Weights of a small image classifier: arch convmixer.
Rows from block 4 of a small image classifier, named by matrix and row number. Each number is 500 + 25 x the weight over its row's rms, rounded and kept within 0 to 999. All counts start at 0. Numbers have three digits each. After the name is the row's rms in percent of the matrix's.
After each channel's rows are labels from the 100 images, of 14976, where the channel reaches its highest value: "peak on" is the class under the peak. Only what is clearly more common there than usual is listed. The data: rendered dice on a table. In brackets: how many of the 100, against the usual share in percent.
# pw: pointwise conv (model.blocks.4.pw.weight, 256x256x1x1), inputs 172-255

pw.229 096:490503516491490518461493502456475499501474506489514518552482480475541491534546516518505503505525510498481511489517493486495530566524555540516528548498473468498520466495468530507469524453499497479505500526498473481479457517529460509521466463497475512484
peak on: die with four on top (78 vs 2.2)

pw.118 101:510527512488515504453492523513507467412486493532482524441494491495495520488540491488515492526530506511479521492465484516535512511519507514495489503460502534485493484449451508499471557448505527494510498510507472504485500477513519462476529520479444516504
peak on: die with six on top (67 vs 2.1)

pw.83 104:451545532507488476503530497536491493488491523461458478485513477483522500550469509464542517464516497477521462486504517457496526508469498457456495497506466513530542491527482471517519487493509534511477494482504471486513523482500503499467524499520469457491
peak on: die with five on top (68 vs 2.1)

pw.222 106:514525459530519481489514509455477474481471471505483497501475532496488522488521498527506492568454513505510473510480522486517502500523493476527496535517489487519524495509500515518483496482478485516458511494533504497488512461482486504498475519464510477503
peak on: die with five on top (54 vs 2.1)

pw.112 105:436499518485503524486514510522517513459595505520470511478505497516525510503458531477515459523500483499513519505497521480497447455515496505463489517530537498537516453459461505486466458505501525527526506514520542483500456519476493490485547495484489478488
peak on: die with four on top (77 vs 2.2)

pw.58 111:510531481505513554507481496494496524523536519500494467505523468502543463478507473478507493474505502519546526532497534479491477506443498527505514520499511542499536499501514450502495498484551465481493439505541498495491491511525523495525499504494526441504
peak on: die with four on top (32 vs 2.2); die with five on top (31 vs 2.1)

pw.249 103:500488494508509492478525530523478512444486473470532466454506449571514472510470481512474489499531485488481488481480529544490503536460413517537489510497470537528483494521520512522478482534540500520514514507502529495509492462515467491492497518550489487481
peak on: die with three on top (55 vs 2.1)

pw.223 100:483495475516509499495502508517448462488494522513503482544586468543504529525489524505495486509491512453533496503501506489470492476460510497506475461544512503562477521503491474491467522532507526479517504501536539549531493505524543505515508501519516513494
peak on: die with four on top (53 vs 2.2); die with five on top (26 vs 2.1)

pw.204 102:483532498482492453463475457479536535456468492492526480535440535493515497526484463479467472470470476537496483488513521528474494547517514507498603478470478528494506533531471502458500494526495477487537475511482482534472513489482495529511490487474503508518
peak on: die with one on top (100 vs 2.2)

pw.197 105:500497503491502495522495490594523472483495510477524537508511503492515516530541457565455463480483504512499495467494451518490516512497499457482529487508497499529527467543487501487503501480491502494444479500489517488495517495484496505519511524522490505491
peak on: die with four on top (63 vs 2.2); die with five on top (35 vs 2.1)

pw.212 104:477495491496514516487507493499505476485516530511497480486532487486491504529498472454480511513535505483463508462531495483483566470497465479466505478497493469557523465492520516532470474512534503492488516497509480488489508456484496495453469483518494483508
peak on: die with six on top (54 vs 2.1)

pw.134 099:494523529500486483500463522552513501484482527461486516486508465514513465459549483543558472537476472502499489511511560515506491500476486516483482486500505502497524504490497521482486506549490429517508532497517501539496484473505474531462506464526454520512
peak on: die with five on top (56 vs 2.1); die with six on top (39 vs 2.1)

pw.169 097:485481492474520510482489535510491459479476497532470467502460560538506501503489472492506492527485523454509501472494521454532522477521510504507557507464434490482495481478481495487514490510509493517495502501501516468499498539542459468503467488461481489506
peak on: die with three on top (38 vs 2.1)

pw.137 094:484492441488510507542461479494496523522492517457478485495487489508481511493538531516522495522517519492469532492511497480498511519477517517484523470483441481513503485517494490498512506462535509497534506495500493501501497533487498511516496481473430512435
peak on: die with six on top (80 vs 2.1)

pw.70 100:492441499532547495431504494524509502478503478525468521477502502511450515496456445548503488526503533486521533514495512512487530491554507491494452466520476520502535480472514487492494506533512470501555491534539463552525553513504518497482485480488525492501
peak on: die with six on top (100 vs 2.1)

pw.253 108:549520479527502492464516526524510494490487510483491478515525440546508499515529489541518509506498474503497519489514480491486449488478497494502475519496539477530490510546513490481512500531532506515493461518493515538495542499505509485496509488484478512542
peak on: die with five on top (100 vs 2.1)

pw.3 088:496476496555530474526483510476488513542481519511469486500500509519516489525496503489493465539525505511482461493510487508489492433502501502528506523512509500480521473525494492509521512472470513523500491540520526494513522526475534512443518429522488500506
peak on: die with one on top (49 vs 2.2)

pw.174 102:523482521489493494480471481480480514503508524464542507497516486503468504511577494523509499439543507459496532480500510519504489476489483481477487487525501467509509485485516459550480459511470514484510488495526467518498508515531493468525527494484480498489
peak on: die with five on top (53 vs 2.1); die with four on top (46 vs 2.2)

pw.22 112:446510467512494458465563546503477483504491521490501497496488493501456499496555495523477460488494511482450514480481462490501504496498477497482482495539496488532541519477498507500549481457485511504481484504439509562476482529466513451494513501475476487476
peak on: die with five on top (48 vs 2.1); die with four on top (29 vs 2.2)

pw.48 099:525483499474499544473535475439515462486502550491488542485532487477529477485488503514509493511493522504468485523457473525528536516491501525494515534528552481485485466506475513497465512529482478490506527488502508504501514529508465509500496526497495495473
peak on: die with four on top (82 vs 2.2)

pw.175 105:500491521517451483491474512514455483496471520522492505489471502507551468496505509480524518472526559494524425510520501480513503519510511539516485497539499539491502533559485486452481491558531485516473481493473516521498483478504517511466516487531552510528
peak on: die with four on top (71 vs 2.2)

pw.230 099:534508495502511519500479498486510521451520543523499492499511504539494505515475509485521487492507492494516507497467496545511506516482522519519461493477494496515480481457435573552507522490527500558536498491455486506487498491489523507527529502482511515490
peak on: die with six on top (61 vs 2.1); die with five on top (25 vs 2.1)

pw.75 110:496507483486518518467609500476523487521500513479524479504527528497500508544535480420495527525498511477475539486495515483491562496475518481507493530487524512512539476465467496481494500468454501439469498497514496482509520516505508481525568498527471485473
peak on: die with six on top (60 vs 2.1); die with five on top (25 vs 2.1)

pw.95 096:478485481517497497484470503522483520508530497472495481511509499504495483513469505511543516517495484506496490508558493479521482538482492474499470489520503519519491514528532484502492525488455485499482553527515534532493522464518477482553480502481506511476
peak on: die with four on top (78 vs 2.2)

pw.85 095:496446471543485484482477484485479488511479533499522508507510531514549403464522512481493489489513487506507486488495493533480511471506517525506467529477471554454487471522510501497556491492525485487523454518499536455523529502519517493500496519463452490480
peak on: die with six on top (70 vs 2.1); die with one on top (29 vs 2.2)

pw.89 108:530484457544477534494466503488523480531526509504472481489471499491535561487532507542497534475525497497493514523503504479482494476517533479514500500551492485495521493499456495486505506561481564526535481497515525526511471520574487554479520504541555485514
peak on: die with five on top (80 vs 2.1)

pw.241 103:535510506521463487488525518523573513534481479465503467475498522532508546485526492517497456456505500509507537523539535509538518551496509474468491502544540420477482511511512503491491528467508509467499505501516519514511488448472504494529455523503546523520
peak on: die with six on top (99 vs 2.1)

pw.68 103:499526480489534537500531507437493525496497515522488500496485511502494520497509517516478480497482526492543504494487496513495502508502518469432480482498468478547502463504459541475500514506463461474482470483481510510521482501491551498499509479509484464487
peak on: die with five on top (80 vs 2.1)

pw.7 093:452499562516470506488487500510497520508495504506525533492502500511541500512499485567437535499477483525482529494487506484538541487489505508475502527502525521511512523474472504468486459537482467508482477500496486511514497516463521491486508486506532539549
peak on: die with five on top (46 vs 2.1); die with six on top (45 vs 2.1)

pw.153 100:468497509485485460491479467492477498515486522442484531522515503464483475475476446508569535480465482507492507506489480511455515493457494478495511525485472488499549471544489532506508464490507474485501500514475497509509473501501471493515466509447465477485
peak on: die with six on top (31 vs 2.1)

pw.179 089:522504463488487469478521499483509483515521495502483535475503506507489511499518524509539530495482500538474490467488531533506547497536502513477494491469448524488516467480501480489522486557513528538499541474498519493487528469497520491532501471493486539473
peak on: die with six on top (87 vs 2.1)

pw.151 081:501560529499538556489503510517523496502526505530505452524496499478516471491540527494471498485506453539527548464509501538523491467516506489476464460490493510519513544529477489495516549490489473509532514481503499468486474485479456493498451522512474543492
peak on: die with six on top (88 vs 2.1)

pw.108 111:514480492470535497522501511449505495479480502583494456495490461506520460515537473526491497484516479526499501481491570520477551515494523475491506534551479505495512529486500502487478498513497453520528462522521463598473520496501499502443476489549541499457
peak on: die with six on top (97 vs 2.1)

pw.208 096:484511502497513474494490496528502521521485552460480523515516486514479544547522498461489480467530495499491472514506493474507498526466465501529520490521525494451473530515518527512479472514484534547500509517507512458479548511494512522494533430516469491493
peak on: die with one on top (30 vs 2.2)

pw.35 096:455469510503469527454500485485469468538522489559479490491543537495511488489515493544478484466517465520471530484497475519497475528505503464539501502525523496461516492516535493509511493556522527512453489497476511515523521536502514527499513477477506486548
peak on: die with four on top (54 vs 2.2); die with two on top (44 vs 2.1)

pw.132 098:563546501475537501498499514508458500517498491474522508503465498509514497503532490503504557483457509521508526458513526522475533493475503490486436496484505477515521483518486521495535483521510493469503553512481508429522480484469469497522525500492500494510
peak on: die with six on top (96 vs 2.1)

pw.93 100:471529511487484474519471529481505492497494504471516527463527498507516505501451479465530537507513517510511499523492502508518503506476500505480508514514488513502545477519483505467508486471482477482520486500512464476483458508489499524507476488483448524501
peak on: die with six on top (38 vs 2.1)

pw.56 100:549503489495555496481453509513512497469502507504538486459532551487472538535507496482506474479486494527484475532521518476450477520496471501507491486522471502560514502499468505518527522482499484539519488493508474516500532468524494512528485446512481501499
peak on: die with one on top (100 vs 2.2)

pw.165 092:486432489490566502545472515472510530464508485481501532480497578502517440481481509515547478507527502511483505474526459522529497523547504526513488529494472502478522508512493490509503526484506472526519511482507539509519522471498508508521539500492470495539
peak on: die with one on top (45 vs 2.2)

pw.11 096:531490520525494478506507518471488522519487519505444518458499489509505526495466497502493497497464488475508490505506475528488558512502515461476516522487453467549533525525533526496438467505499492482479549473464502518519473502484541488488518531465479517464
peak on: die with six on top (61 vs 2.1); die with five on top (27 vs 2.1)

pw.77 092:498472499488546493503546513520524468478534479466501527482514467528500506499519481500499490462491474483506554505470498494491512514481524523519471509482484485479521480504499514463504490505528527479463529481485448503525521521527514507499494507468550474539
peak on: die with six on top (98 vs 2.1)

pw.138 104:560468553529478523501495510488493519482516504516488476480462519498492526522477501508515500483505521491466477504517515485457489514516501472497504511504442500497469511490508494482487469522509526484511473545477501495472518451520525515507463509521449490501
peak on: die with one on top (43 vs 2.2)

pw.133 102:469483481495531510501500473466494513500499506491515532528457453459536527511497493527535551483476498507488484513509485500480463500466513484463524512521464507516507514502575527477475478458483493510485545500561514476531510492543515530543451509487522499481
peak on: die with one on top (67 vs 2.2)

pw.96 095:510445547487497513484544489474490488479446508525520493547485510465521457536523463499496527536498501513504483490519504502484494525491496483498497515509522481525503510536492481521445515532489473515510536526504468538519535506488542499510507484532573525483
peak on: die with four on top (94 vs 2.2)